A small autoregressive pixel model, trained from scratch.
Model: 4.75M parameters, 16-pixel images, arch transformer_decoder, width 256, layers 6, norm layernorm, activation gelu.
Training: 20700 steps, batches of 64.
Data: trained on simulated grey scan slices of phantoms with and without marks, 122500 training examples, 10.8 epochs.
Rows from block 2, named by matrix and row number. Rows with one number belong to one attention dimension. Each number is 128 + 24 x the weight over its row's rms, rounded and kept within 0 to 255. All counts start at 0. After the name is the row's rms in percent of the matrix's.
# v: attention query, key and value (stacked) (model.blocks.2.attn.qkv.weight, 768x256, the v third), inputs 0-127
# proj: attention output (model.blocks.2.attn.proj.weight, 256x256, transposed), outputs 0-127
v.11 075 [155 121 135  88 167 165 122  75 125  88 123 154 142 123 146 151 145 109 154  51 164 134 153 154 123 176 145 108 199 147 120 101 147  64  91 115 154  96  99 171 149 125 109 133 155 138 152 102 131 104 122 151 118 135 133 102 103 144 137 124 160 155 137 132 189 109 150 130 135 129 135 102  79 146 155 102 146 120 141 112 139 132 125 156 126 153 128 147 108 130 132 110 110 161 162 124 124 144 105 131 137 121 139 129 156 113 133 154 131 134  95 127 139 131 119 151 116 126 112  93 125 107  89  74 161  86 140 139]
proj.11 072 [133 148  98 149 104  85 101 137 149 134 124 146 164 119 142 137 142 129 141 182  89 117 138 113 134  99 134 102 104 130 105 166 119 114 154 115 131 119 126 174 155 100 138 130 157 141 162 138  87 127 112 143 123 130 118  97 141 121  95 160 155 138 167 126 117 125 113 112 138 118 116 126 134 190  84 139 128  78 148 152 125 109 111 135 149 147 162  98 145 185 142 194 169 139 109 134 142 108 150 131 113 129 105 148 136  96 110 109 118 102 109 128  84 139  99 156 128 147  98 142 145 116 139 139  86 152 120 119]
v.12 077 [ 96  71 122 117 155 118 131 119 129 109 132 109 109 109 149 154 158 118 127 127 164 132 113 100 144 136 173 112 162  99 157 140 144 121 153 168 182 126 122 136 127 127 119  98 169 119 136 147 119  67 105 104 150 131 162 119 116 102 126 127 134  71  60 152 160 133  86 162 169 109 129 144  89  90 131 160  90 107 159 142 159 128 166 112 154 116 140 111 152  80 151 103 147 113 107 122 130  89 125 133 137  93 130 162 161 122 117 140 138 115  46  98 190 123 100 144 101 114 130 118 136 121 140 138 164 193 143 148]
proj.12 072 [142 143 105  86  95 160  80 117 111 138 119 121 166 167 143 123 112 116 139 139 144 101 116 133 154 155 137 122 112 146 107 109 190 160 143 119 120 107 138  90 105 145 184 104 129 113 158 129 127 157  98 155 118 137 148  93 157 111 127 137  66 129 121 108 111 164  84 128 129 121 152  87 188 151  64 124 152 142 122 129 145 122 121 126 123 144 141 136 112 155  99 147 136 101 133 143 109 170 120 100 130 133 157 139 114 129 129 114 122 119 106 118 121 119 122 161 142  95 115  99 136 145 121 132 136 108  94 154]
v.13 083 [134 143 108 180 139 106 159 122 134 110 115 112 133 129 120 113 129 162 122 128  82 139 131 106 122 152 152  81 111 101 111 111  73 150  88 102 105 132 151 138 101  88 149 136  74 115 126 130 122 111 121  93 135 131 105 144  98 123 183 135 111 144 139 156 108 128 112 114 142 139 119 114 162 147 129 106 109 188 106 142 108 138  99 119 147 127 103 148  98 156 115 127 124  93 150  89 157 102 148 109 106 116 150 100  96 115 135 104 158 101 147 130 103 165 107 120 118 144 128 145 155 129  97 131  93  78 127 134]
proj.13 078 [137 147 159 112 128 163 141 150 151 150 145 112 107 138 113 112  97 138 137 118 127  91 148 119 165 150 122 161 150  99 105 135 100  97 181 153 133 135 175 123 188 128 109 155 115  63  91 100 122 102 114 132 128  98 131 135 126 156 125 134 139 129 106 148 129 127 136 161 126 148 118 118 106 105 141  89  98 154 173 120 171  81 120 150 136 118 125 141 102 110 108 103 138 148 117 126 127 121  87  98 134 102  95 142 120 131 119 155 162 139 210 165 121 139 145 147 139 144 158 101 102 145 132 114 125 141 124 137]
v.14 081 [147  73 137 107 148 150 122 120 128 123 102 120 124 138 115 141  97 141  96  74 103 149 159 105 113 116 120 145 127 124 120 134 115 112  98 131 153 114  95 160 139 102 115 154 155 120 154 102 131 136  98 150 154 131 160 109 127 146  80 161 115 142 104 137 108 133 178  78 107 140 123 121 121 135 102 157 128 192  80 156 188 108 120 124 151  63  77 132 127 133 104 110 141 123 157  98 140 145 112 111 100 102 146 123 155 105 143 139 169 115  56 116 130 126 147 125 100 162 132 138 108 139 121 137 170 133 128 152]
proj.14 068 [ 92 109 153 113 103 131 153 109 138 152 112 175 109 105 146 141 154 134 111 105  84 131 116 139 138 132 117 150 151 116 127 135 111 155 110 140 143 123 136 101 113 135 124 140 131 163 144 131 124 130 142 119 172 140 142 157 117 129 103 127 132 101  97 103 164 138  86  99 148 116 129  96  96 142 136 136 145  65 163 128 103 132 175 137 155 145 148 167  95 121 164 105  98 142  86 107 143 148 135 130 139  84 156 135  95 136 136 140 116 140  85 166 118 173 110 128 154  97  84 141 106 127 174 169 158 134 122 121]
v.15 078 [131 127 136 137 105 136  89 121 109 151 145 120 121 142 105 110  95 116  95 152 126 103 131 156 122  98 146 128 156 179  94 136 127 140 115 105  84 152 145  63 153  99 111  95 122 142 131 118 140 119 151 111 135 122 118 143 151 145 106 136  91 145  83 108  94 115  81  93 142 174 115 128 175 138  87  96 129 159 148 148 120 123 128 100 121 124 122 163 148  66 136 130  94 145 139  91  86 119 124 127 135 109  85 140 151 110 125 120 126 113 162 168 126 128 148 125 139  94 129 141 122 155  99 139 146 122 128 144]
proj.15 069 [137 152 140 125 140 121 118 125 114 166 151 108 159 137 127 111 128 167 147 114 106 157  67 129 132 111  85 139 110 111 103 122 135 137 104 132 158 127 144 145 105 113 165 116 143 115 144 113  84 111 144 138 143 101 135 171 108 153 155 112 115 103 167 152 177 127 100 133 156 126 112 143 108 140 126 116 123 143 135 135 107 135 153 176 110 111 135 138 141 151 159 140 117 128 146 110 152  90 108  92 160 128 110 159 137 125 130 162 128  99 126  79 133 148 149  75 113 132 156 113 156 143 145 153 130 125 164 111]
v.16 081 [144 118 163 120 141 146 187  89 108 118 137 127 139 119 135 119 163 144 123 126 147 189 127 143 127  84 114 136  96 135 138 160 143 124 125 117 130 158 108 124 138 127 134 154 139 164 149 114 157 131 128  90 129 162 106 113 127 145  90 104 126 137 119 145 120 156 131 107 142 139 152 101 136 139 127 107 152 104  91 121 178 139 126 137 121 166 139 105 177 126 108 131 127 136 164 100  78 126  98 125 110 111 150 143 166 120 183 117 129 197 118 114 144 130 143 136 117 137 128  99 105 151 154 118 146 140 106 170]
proj.16 077 [146 118 177 159 163 176  92 106 144 123 135 117 127 134 155 122 128 145 118 150  96 131  94 164 100 157 106 108 143 154 100 109 161 109 125 136 136 117 122 138 117 161 121 114 137 122 105  98 138 139 108 154 120 117 130 107 136 117 125  78 111  91 134 138 142  85 125 108 124 108 125 119 165 146 128  96 129 154 136 137 124 156 119 161 110  74 174 108 126 154 112 107 133 122  99  97 143 145 151 162 143 122 119 122 107  80 130 105 135 133 122 155 161 130 197  97 159 116 101 104  87 116 149 156 174 105  95 121]
v.17 071 [ 76 119 145 178 152 148 117 127 124  95 108 150 135  74 130 144 158 132  96 114 142 133 107 158 145 143 163 126 167 125 150 107 111 140  80 159 143  98 126 171 141 108  87 132 137 102 142 124  86 168 139 153  58 131 152  86 113 126 136 161 114  90 133 125 164 119 118  94 139 118 138  96 126 143 188 146  96 118 136 147 145 107 107 107 137 164 136 149 110 123  74 145 117 127 113 154 114 120 123 111  77 132  81  99 150 133 134 121 135 152 108 140 181 132 122 130 112 118  76 154 145 145 158 132 153 115 143 149]
proj.17 059 [118 116 125 131 153 142 142  77 133 124  70 140 149 131 120 116 103 151 155 145 140 124 115  99 138 139 148 133 114 112 138 121 159  83 144 114  84 168 121 144 138 107 131 103 110 127 150 157 122  91 145 118 207 111 111  98 158 103 137 146 130 123 108 131 128 134  96 134 122  90 123 146 115 174 135 116 147 143 149 152  90 155 113 124 151 135  93 123 135 140 143 150 131 112 133 165 128 166 128 122 109 183 110 123 108 162 124 132 122  80 165 107 122 134 144 107 140 122 175 138 141 131 110 100 154 114 120  86]
v.18 074 [121 117 168 150  83 117 122 108 133 175 129 152  99 116 121 107 127 141 153  96 156 105 115 123 131  91  58 135  85 161 101 109 141 172 117 140 114 134  99 108 147 112 144 112  83 145 128 173 128 126 136 112 154 108  94  90 128 106 126 110 121 160  93 158  79  96 176 113 110 153 169 151 115 138 174 141 163 118 129 129 167 174 144 166 165 126 102 130 173 111 122 139 105 155 158 100 107 132 148 117 142 125 108 100 127  74 121 146 167 143 164 100 120 122 109 117 101 113 116 119 141 105 140 134 125 150 110 130]
proj.18 069 [127 185 124 143 131  97 149 134 152 140  97 123 117 162 131 131 102 179 109 139 116 128  83 143 125 134 154 106 107 142 143 130 118 160 126 139 119 108 169 167 116 129  83 149 143 137 130 120 134 112 136 113 114 136  98 159 136 170 150 111 176 147 112  90 176 152 106 114  87  99 146  82 133 159 136 150 110 146 146 153 128 104 139 101 161 130 142 130 111 139 159 134  94 106 155  97 164 128 109 129  92 174 133 114 136 163 150  79 118 122 132  95 134 160 153 147 149 170 138 154  96 159 123  68 151 127 123 153]
v.19 077 [156  92 149 147  96 134 101 111 102 120 136 137 114 134 104 112 129 122 153 109 114 139 122 183 109 111 128 180 100 141 146 133 123 117 123 149 152 132 122 123 117 123 159 122 104  88  87 116 141 136 174 135 159 130  93 133 139 100 114 102 125 129 136 136  56 132 125 139 122 113 133 167 154 135 165  78  53 153 164 157 117 152 149 130 191 135 149 162 134 153 125 119 147 156 139 103 124 149 144 148 137 112 101  99  78 147 113 126 126 111 132 151 146 148 135 128 157 100 120 170 106 152 140 126  90 148 143 119]
proj.19 072 [101 179 113 171  98 125 120 150 139 166 121 108  87 113 127  73 146 137 121 188 124 126 108 121 143 138 127 153 107 117 107 123 115 156  96 130 131 113 113 122 147 130 109 152 132 116  85 135 118 124 115 146 134 135 143 143  93 146 142 144 126 125 130 126 197 114 109 112 120 125 132 140 164 139 135  62 143 158 120 118 152 165 136 119 148 130 125  97 128 121 143 142 120 126 157 107 133  90 130 128 142 113 137 178 151  73 168 129 147 124 160 125 153 159 135 119  81 167 125 107 105  83 164 112 135 108 141 146]
v.20 075 [135 124 148 112 157 123 121 158 107  96 114 182  91 125 148 110 143 112 140 149 110 114 159 150 147 123 130 118 109 124 144 173  81 133 143 111 125 141 152 146 120  77 171 114 135 151  90 145 119  89 141  90 141 119 169 139  70 183 147 118 115  92 129 149  74 109 184 108 134 128 173 128 158 163 135 140 152 154 149 157 152 122 108 152 101  88 130 129  71  99 105 140 122 120  90 124 140 161 145 135  92 109 162 116 148 130 106 119 136  99 128 128  95 126 129 146 107  86 122 125 163 110 134 117 118 132 140 112]
proj.20 072 [123  86 133 151  74 141 102 107 142 160  98 151 146 152 133 159 118 169 139  86 142 128 100 115 156  87 154 149 159 136 159 126 117 177 115 117 112 122 158 143 125 119 143 165 124 106  96 133 122 133 125 131 147 110 134 129 168 116 142 103 132 115 140 159 125  92  95 142 116 139 140 135 160 109 136 122  88 121 122 144 111 137 157 174 104 132 153 160 110 135 115 145 122 122 129 129 144 145 107 141  88 144 109 106 114 167 131 117 142 163 137  90 171 195 134 175  95 102 134 145  79 168  87 144 187 129 163 153]
v.21 075 [140 138 172 130 156 101 113 119 115 153 130 110 149 117 125 129 156 133 151 119 170 167 133 110 120 106 104 148 131 138 131 156 145 118 131  78 104 115  81 139 115 144 153 122 145 153 149 158 145 101 127 108 150  84 120 132 107 103 146  94 198 141 161 156 120 129 125 100  99 160 130  98  66 124 125 168 170 124  75  82  75 162 107 158 151 118 123 143 142 109 125 105 157 158 128 150  97 135 149 143 118 101 178 121 125 111 134 139 138 137 106 117 117 108 128 136 116 141 167 113 167 126 121 153 114 107 122 107]
proj.21 067 [142 133 142 121 133  98 179 102 168 137 138 113 116 134 136 145 141 112 150 123 139 123 162 163 130 106 166  99  89 104  81 134 126  90 110 139  92 119 149 122 151 118 167 116 132  89 139 109 138 127 157 153 126 157 145 138 101 139  89  91 150 108 144 131 120  91 130 124 147 127 149  92 151 182 109 132 141 139 148 164 139 130 150 109 131 131 160 114  91 144 104  97  99 144 118 127 131 140 143 148 143 107  90 118 122 112 132 107 131 143 136 170  95 142 112 132 125 128  72  99  54 146 159 159 121 118  99 141]
v.22 075 [139 132 157 153 126 128 150 153 117 167 106 162  48 121 117  81 164  82 149 108 116 112 130 121 171 115 133 137 115 167 132 149  73 128 181 151 160 122 161 131 108 115 141 133 112 181 143  98 122 138 132 165 141 111 117 104 131 162 145 150 169 124 129 136  85 127 114 136 135 122  87 130 162 121 146 131 159  99 158 141 153 102 112 115 120 110 138  99 144 152 133 154 141 103 126  82 178 165 120 105 138 128 140 127 137 149 182 135 104 162 114 127  79  84 158 122 152 112 133 142  89 130 139  99  99 167 178 136]
proj.22 073 [150 135 181 124  97 125 140 120 173 157 150 169 103 134 119 145 118 155 134 131 101 155 157  98 127 157  83 108 111  91 156 118 155 113 105 148 120 124 135 143 132 135 115 119 145 144  81 137 113 156 170 113 122  87 117 158 162 126 109 109 113 129 139 136 156 120 154 139 111 138 133 139 150 119 107  79  83 128 144 154 135 116 173 113  99 181 113 145 100 122 126 116 139 134 116 115 115 124 118 131  57 118 130 109 115 110 128 104 132 120 131 116 159 147  63 139 125 137  94 132 127 131 123 112 149  99 127 142]
v.23 081 [122 134  82 157 126 125 178 124 162 122  96 150 129 118 182 115 128  93 106  78 174 112 138 156 105 163 168 152 109 139 133 112 145 138 154 112 110 165 110 130 128 100 100 114 170 132 119 125 110 170 111 115  96 116 120 136 136 132 115 171 132 142 152 121 123 156 110 105 152  90 143 109 113 153 171  95 127 134 157 103  65 119 147 151 132 148 102 121  92  76 116 177 127 152 115 155 117 168 128 152 167 119  73 178 131 127 109 153 123 118 196 112  99 134 141 133 147 132 107  97 164 136  94 120 144 139 125 136]
proj.23 077 [148 103 126 136  69 141  95 108 145 133 140 163 155 123 118 122  80 130  94 142 125 152 127 126 113 117 136 149 177 113 145 143 153 122 139 116 161 108 144  96 143  89 137  86 113 167 154 157 131 119 123 118 150 138 103 112 152 118 136 138 124 138 104 124  96 121 135 129 172 148 138 170  87 129  81 147 135  88 133 167 174 124 104 126 146 141 151 154 159 138 138 134 177 104 165 112 122 111 103  65 123 118 102 124 137 162 136 123 124 130 123 119 100  85 155 143 116 127 166 177 114 112 145 138 152 100 121 100]
v.24 075 [115 142 133 148 112  71 103 169 118 112 171 136 164 124 143 136 145 121 125 113 143 110 104 151 125 136  85 140 117 108 192 117 140 130  92 119 120 151  95 140  72 127 130 129 123 155 146 130 125 111 141  84 109 135 146 127 149 187 106 111  82 135 155 115  89 102 135 134 111 134 144  81 137 102 120 119  91 154 153 108 156 128 121 139  78 127 156 105 160 126 126 183 106 166 113 131 112 127 136 116 132 136  82 157 112 104 132 131  99 131 153 148  49  86 126 116 138 133 111 146 135 142  92 168 128 125 137  87]
proj.24 066 [156 162 139 109 131 139 142 103 108 153 120 135  92 118 135 136 119 135 125  93 144 136 113  96 154 114 137 137 126 168 147 134 152 153 119 108 117 125  86 139 126 145 138 165 121 144 140 153 146 100 117 137 176  85 115  88 166 133 153 129 111 120 102 101  99 159 134 122 140 130 141 168  95 154 160 148 153 125 145 123 105 121 102 136 127 106 102 104 181 113 163 130 167 144 156 129 119 117 143 141 131 155 125 114 132 186 123 126 120 101  94  76 142 152 122 128 136 118 155 132 124 154 105 142 117 123 121 101]
v.25 079 [164  73 160 151 151  97 128 177 134 134 117 125 134 118 126 159 132 158 142 124 126 157 138 154 104 150 113 150  83 154 122  99 135 134 151 144 120 131 116 114 114 117 103 148 107 149 128 152  88  99 132 155  83 108 151  94  78 144 116 124 102 150 142 122 193 127 149 140 107 130 156  93 157  78 118 148 115 108 111  91 115  82  65 105 152 154 133  81 141 153 145 139 140 135 154 130 148 126 111 128 119 146 141 101 165 109 164 142 104 143 135 158 121 149 104 133 128 154  84 129 127 155 171 134 152 114 173 137]
proj.25 075 [113  99 111 145 136 115 112  63 159 127 102 138  92 104 152 127 124 117 125 137 146  75  96  93 131 118 135 113 101 124  96  96 164 112 141 144 150 157 112  94 104 121 118 129 135 146 140 129 135 118 153 132 158 119 125 157  99 125  91 129 146 131  87 174  90 120 115 101 114 187 137 174 128 101 162 105 110  97 106 107 131 133 114 136 168 135 114 142 112  87 146 161 126 147 127 133 135 121 134 188 152 185 117 150 116 146 147 105 150 112 138 131 144 151 170 180 151 169 124 161 134 100  87 140 139 159  87 116]
v.26 079 [150 124  97 202 144 176 176  70 105  96  74 154 127 155 148 166 167 107 146 111 144 172 151 119 150 138 167 125 114 152 142 141 102  92 135 106 122 128  92 109 113  93 105 133 152 135 131 137 100 153 142 158 117  97  99 129 180 151 119 190 132 156 152 108 126 166 135 163 154 100 126 138 115 127 119 127 105 126 137  88 129 125 151 124 110 103 116 126 138 122  62 153 111 106 142 134 133  97 132 114 144 142 120 153 136 140 131 162 126 167  94 117 115 137 145  95 164 125 167 141 139 120  95  98 114 103 202 116]
proj.26 080 [137 121 129 119 125 139 118 102 145  81 126 129 101  96 163  83 162 159 150  92 139 163 144 106 114 142 146 147  94 147  98 107 149 106 119 127 142 114 126  66 135 130 161 106 152 146 128 193  86 134 182 107 133  99 103  97 102 178 105 131 102  98 129 147 168 117 106 103 140 122 114 137 120 151 101 128 142 103 165 194 142 152  91 123 126 159  93 100 115 161 116 130 115 122  99 105 147 142 140 105 101 150 110 147 139 104 135 160 122  94 125 120 113 119 109 113 130 137 103 134 140 139 139 151 113 128 107 154]
v.27 074 [109 130 133 148 153 133 119 119 108  91 116 121 138  91 151 120 105 148 148 160 131 134 167  99  54 142  87 176 141 140  82 140 145 128 149 105 121 143 133 130 139 108 122 128  93 140 115 144 122 137 173  94  97 130 104 122 149 158 137 149 114 134 145  94 130 160 149 137 161 107 131 103 145 160 142 122 119 144 111 103 109 130 127 129 120 162 174 141  91  89 147 164 133  97 107 153 102 148 105 122 142 108 156 131 160 155 151 136 145 121  98 154 100 132 119  94 157 130 152 113 131 117 111  72 182 114 139 103]
proj.27 068 [136  96 111 133 160 143 125  81 133 129 147 107 116 101 149 153 150  95  80 111 145 133 143 113 139 149 100  94 139 124 116 111 100  70 204 146 161  92 125  83 140 134 153 119 135 106 136  97 126 119 128 112 139 141 109 107 153 134  82 145 120 145 131 132 132 136 119 153 111 155 102 153 108 125 120 132 127 145  88 140 119 135 119 133  87 107 128 143 149 153 171 140 134 117 130 148 112 130 123 102 108 115 129 126 113 110 114 120 149 119 119 122 109 125 153 118 110 100 113  90 125 167 162 171 108 167 141 115]
v.28 076 [164  96 164 130 102 177 116 168 112 109 143 101 172 128 128 126 103  80 133 163  93 133 137 115 141  90 131 203 134 197 129 119 176 158 135 142 138 123  94 117 145 140 143 114 151 160 132 183  74 152 130 137 141 118 107  91 125  92 118 142 102 128  74 116  84 119  85 128 122 173 121 151 145 145 107 149 145 139 111 135 126 152 127 118 140 124 113 131 152 136  70 163 137 136 108 115  93 138 100 182 117 131 129 121 126 119 106 118 137 146 140 166 177 125 149 108 110 146 119 109  78 125 152 159 120 158 141 117]
proj.28 073 [107  89  95 112 151 113 125 119 103 167 113  98 137 172  98 138 144 134  97 165 111 127 110 146 123 114 152 111 137 150 126 135 134 105 115 119 166 151 148 123  96 106  81 123 108 102 108 169 143 123 124 130  74 138 173 127 153 135 108 150  83 136 114 115 140 137 119 143 115 124 146 117 157 147 110 117 136 118 134 132 121 166 140  78 106 102 156  64 102 101 132 103 153 160 147 126 170 150 159 172 149 117 131 169 152 144 135 131 155 149 118 116 128 115 114 110 136 140 128 119 160  92 148  66 190 135 148 145]
v.29 074 [140 151 135 127 124  63 193 122 157 138 103 134  73 118 124 143 150 137 135 142 154 148 126 170 161 139 127 116 112 116 118 121  75 154 145 157 113 129 141 135 150 131 103 145 137 156 146 146  85 137  97 125 145 156 137 168 120  96 144 138 112  90  89 114 130 133 114  92 143 135 110 165  78 114 100 123 126 145 125 125 141 124 117 121 160 131 133 154 116 117 129 188 140  96 172 109 141 143 156 188 123 131 106 115 116 155 113 126 160 111 161 165 162 147 109 132  72 140 139 133 117 137 130 122 105 106 133 155]
proj.29 073 [ 97 144 179 148  88 133 166 129 134 116 179 133 136 122  97 122 142  84 151 121 114  98 126 126 134 117 122 143 127 105 120 108 126 140 102 116 118 153 109 127 175 108 113 102 114 109 170 128 127  98 109 109 143 132 136 100 110 179 124 107 169 175 161 160 110 129 106 107  98 124 106 143 155 105 147 123  94 161 124 143 154 149 161 109 128 128  91 143 128 103 140 132 141 144 117 141 127 126  78  86 137 162 121 115 127 124 126 124 138 172 150 111 126 136  96 192 139 126 176 158 149 136  93 126 140  88 139 134]
v.30 076 [133  81 145 106 144 113 144 121 138 124 123 129 162 158 182  79 101 124 136  88 121 119 146 146  82 142 111 114 114 158 139 147 174 130 131  83 121 109  58 151 139 102 166  98 135 117 109  92  91 155 153 152 157  91 115 113 111 157 138 138 141 133 145 102 151 122 128 127 128 115 149  98 118 137  82 125 109 104 105 136 162 107 134 140  98 100 147 136 124 120 118 128 113 110 141 143 134 183 149 141 126 128 135 145 117 126 103 172 121 114  89 125 113  98 104 178 142 133 131 146 131 141 134 173 116 143 130 140]
proj.30 070 [111 133 112 149 128 132 125 142 145 102 117 118 101  91 160 141 159  81 156 106 171 162 111 121 108 126  94 115  88 150 123 131 126 113 123 115 119 106 155 151  59 111 169 131 123 141 100 176 114 136 137  94 122 132 164 168 133 163 113  80 113 127 137 126 106 135 122 140 125 140 140 106 158  91  96 120 120 122 134 154 156 118 120 122 157 140 118 108 165 120 147 146 116 146  99 144 133 100 118 106 110 106  88  88 102 113 157 110 103 190 100 154 119 126 131 147 134 141 129 155 169 140 133 210 134 149 155 119]
v.31 075 [ 99 112 124 115 136 152 140 153 146 102 120 119 107 133 164  98 125 125 105 142 121  73 140  71 110 153 106 114 140 111 135  71 145 104 117 127 152 150 111 115 126 128 121 102 118 139 113 165 131 116 147 141 103 126 131 126 121 107 103 117 152 135 152  98 120  92 115 180  92  92 155 142 159 100 159  86 112 174 100 127 130 155 125 146 131 152 158 121 163 122 158 142 121 124 145 147 116 139 129 113  87 115 146 130  80 131 157 167 127  95 136 136 119 129  90 127 156 131 130 150 133 136 136 136  99 117 164 100]
proj.31 068 [153 130 118 137  90  97 159  78 105 150 156 121 112 140 115  96 114 117 156 135 175 185 133 147 100 144 129 153  80 148 103 137 140 125  88 143 128 139 102 131  92 116 117 143 156 137 134 102 135 103 142 121 144 166  93 134 132 153  87 111 140 127  72 133 141 119 146 111 111 146 131 135 118 144 134 151 162 128 134 126 128 109 111 107 140 150 113 157 174 119 123 140 109 105 130 125 119  74 116 123 128 127 142  92 150 132 113 114 115 161 102 135 140  85 175 143 141  89 183 118  92 135 137 111 125 132 166 138]
v.32 077 [ 88 135 130 149 105 128 156 138 159 101 161 138 145 106 126 150 135 150 114 140 136  97 104 110 120 160  73 117 126 110 181 103 189  85 121 123 133 152 113 106 110  90  95 125 137 143 169 151  92 155 132 181 103 123 133 147 141 129 175 133 128 149  86  95 147  94  93 146 142 125 143  69 113 130 173 149 117 144 140 118 148 168 124 132 142 100 117 153 105 132 105 125 117 124  95 112 116 157  98 165 100 107 137 132 140 107 135 146 134 106 152  84 124 144  88 164 144 136 113 108 135 140 147 158 137 127 164 115]
proj.32 069 [101 155  67 132  91 128 140  96 137 112 147 109 139 145 195 130 114  96 132  81 125 134 135 111 122 133 107 113 164 127 117 120 125 157  92  93  93 124  82 138 123 138 125 152 100 153 133  96 138 155 146 112 118  87 116 139 109 105 172 111  95 128 127 140 113 142 150 144 160 127 154 139 110 167  84  95 139  94 135 191 123 131 193 179 130 147 125 128 148 154  99 156 105 111 113 126 154 135 126 101 156 124 125 120 132 153 145 121 136 151 139 106 132 127 138 134 133 170 135 152 161 121 153 137 119 119 161 146]
v.33 078 [134  91  94 137  96 124 120 107 111 158 133 130  60 151 144 128 143 146  91 167 133 106 130 146  98 157 121 116  90  99 149 124 168 154 158 129  85 123 115 114 128 106 136 131  95 145 105 104 103 118  88 105  93 134  96 164 113 192  95 139 147 128 125 145 124 130 151 156 154 121 145 109 137  88 153 114 122 137 133 110 138 145 182 124  91 126  95 118 130 120 125 111 127 138 119  87 110 122 142 125 151 127 109 148 118 126 170 163 116 156 111  96 127  97 144 141 101 132 203 123 184 126 153  99 126 142 130 137]
proj.33 071 [100 124 143 121 131 123 147 136  99 146 160 107 137 112 121 119 156 115 156 106 141 145 145 129 130 143 117  96 130 121 152 143 136 176 121 172 105 186 159 138 148 135 124 145 114 115 121 110 118 125 126 167  91  98 110  86 138  82 140  77 129 159 167 118 169 134  73 166 141 126 161 102 131 121 103 157 132 165 151 114 144 127 126 159 149 149 139 136 146 122 136 122 116 128  90 120 137 106  99 158 158 152 147  73 139 134 122 121 170 114 158 106 101 144 127 158 138 155 127 123 157 132 146 143 113 114 100 120]
v.34 077 [171 122  77 154 114 105 137 161 118 129 150 167 197 127 125 174 112 149 117 149 121 111 130 172  97  85 132 136 126  93 126 168 155 117 113  92 108 113 153 116 127 146 117 136 112  98 104 144 109 122 120 149 104 156 165  98 139 148 147 154 155 162 124 135 119 106 107 128 133 137 135 122 106 180 116 103 132 138 123 124 139 110 139  82 110 131 174 118 143 154 123 125 152 155 155 109 111 157  92 143 131 149 139 154 124 102 115 148 104 125 131 113 118 113 104 139 130 154 117 167  67 148 105 108 117 165 151 132]
proj.34 061 [109  87 175 140 156 137  75 108 107 116 149 118 137 144 101 114 116 116 187 119 114 141 117 137 115 122 126 152 115 132 152 139 109  51 113 127 136 157 135 115 122  85 110 127 138 113 152 156 110 150 165 125 134 149 128 145 122 125  91 108  90 159 129 121  97 154 125  96 129 119 133 159 142  92 118 123 107 151 130 100 136 172 162 112 143 114 144 167 127 163 139 109  72 139 123 108 130 147 118 135 142 133 125 122 107 105 127 113 141 129 151 127 117 136 110  94 109  84  74 113 146 150 125 123 166 133 130 149]
v.35 076 [ 66 116  97 113 164 153 125 100 130 132 132 109 120 161 118 109 161 157 148 156 151 139 134 116 121 132  89 134 141  98 128 107 146 134 147 114 120 123 119 126 166  90 124 134 169 170 119  98 104 128 173 101 147 141 138  96 113 169 152 109 118 126 139 123 185 135 148  89 103 117 153 135 114  90 120 174  96  87 129  98 137 110 150 134 104 114  97 168  95 122 157 105 159  93 138 166 149 142 144  91 106 122 115 158 126 124 108 122 178 129 128 131 113  90  87 167 115 144 141  93  96 130 109  80 107 126 117  96]
proj.35 072 [128 102 136 108 134 138 171 130 133 144 150 129 122 112  94 166 108 113 153 121 132 108 136 156  93 131 158 110 153 124 122  92  93 152 115 148 102 137 130 106  75 127 162 165 150  97 112 106 112 127 133 104 131 114 113 127 145  88 171 143 161 125 129 117 133 178  87 142 119 129 108 127 124 139 157 116 133 101  86 182 141 123 122 117 149 116 135 169 108 121 103 144  83 107 124 103 137 118 125 136 161 105 136 128 154  85 134 148  97 116  57 137 138 151 113 149 148  95 147  86 148 170 131 182 121  59 120 145]
v.36 082 [ 64 137 173 145 124 126 156 134 144 130 109  66 121 103 152 175 159 126 142 146 136 134 106 150 124 149  72 153 150 104 186 126  70 141 119 106 126 156 128 146 111 131 146 103 143 191 118  88 166 132  99 118 170 124 131 149 122 104 166 161 147 125 164  76 113 127  96 123 167 135 114 169 129 133 124 143 142 154 110 128 106  89  98 118 127 146 111 132  96 125 144 123 144 134 125 143 118 140 126 147 136  86 118 170 135 128 139 158 126 113 142 139 143  99 186 145 156 154  94 116 121 135 119 108 104  84 138 139]
proj.36 075 [151 145 134 120  98 107 115 115 112 112 132 116 118 143  93 115  87 102 106 122 129 109 166 155 100 135 131 136 129 141 109 144 160 118 136 156 169 138 107 112 156 154 155 171 125 126 134 147  85  80 149  94 122 126 161 141 103 148 162 131 113  81 149 159 110 148  65 144 144  77 100 123 105 116 130  94  90 131 149 142 115 143 150  86 112 127 122 113 166 134 128 128 167 134 142 160 129 125 104 101  95 125 124 114 147 166 161 169 146 120 110 124 135  98 118 122 119 153 155 140 114  84  72 140 116 123 134 121]
v.37 079 [140 147 140 151 127 178 137 170 151  96 110 173 138 114 102 129 113 127  96 144  90  92  95 122 135 126 150 107 119 124  92 127 131 137  80 154 146 106 146 112 119 159 138 128 138 132 183 150 152 110 113 107 161 109 140 152 120 113  75 109  82 111 114 141  91 121 122 114 145  90 106 153  86 152 116 123 111 149 177 110 115 173 120 128  93 113 153 159 132  75 111 146 128 157 115 146  91 150 138 157 110 132  91 141 148 141 122 132 105 122 109 120 121 108  88 143 107 120 145 157 133 156 128 161 102 153 171 131]
proj.37 068 [120 116  89 117 153 135 122 107 141 169 155 135 130 157 171 119 120 119 136 116 134 115  99 151 102 148 117 107 144 117 134 105  85  80 149  89 102 130 145 148 141 152 132 136 171 138 104 116 155 122 111 130  89 135 136 120 146 142 143 127 147 159 158 121 127 135 142 155 119 182 133  98 124  93  94 110 159  93 121  80  97 115 184 121 134  72 100  88 141 108 125 135 152 153 109  82 161 155 136 109 130 135 108 149 151 144 113  98 134 136 128 131 157 139 131 125 127 104 138 177 138 126 125 117 124 145  97 127]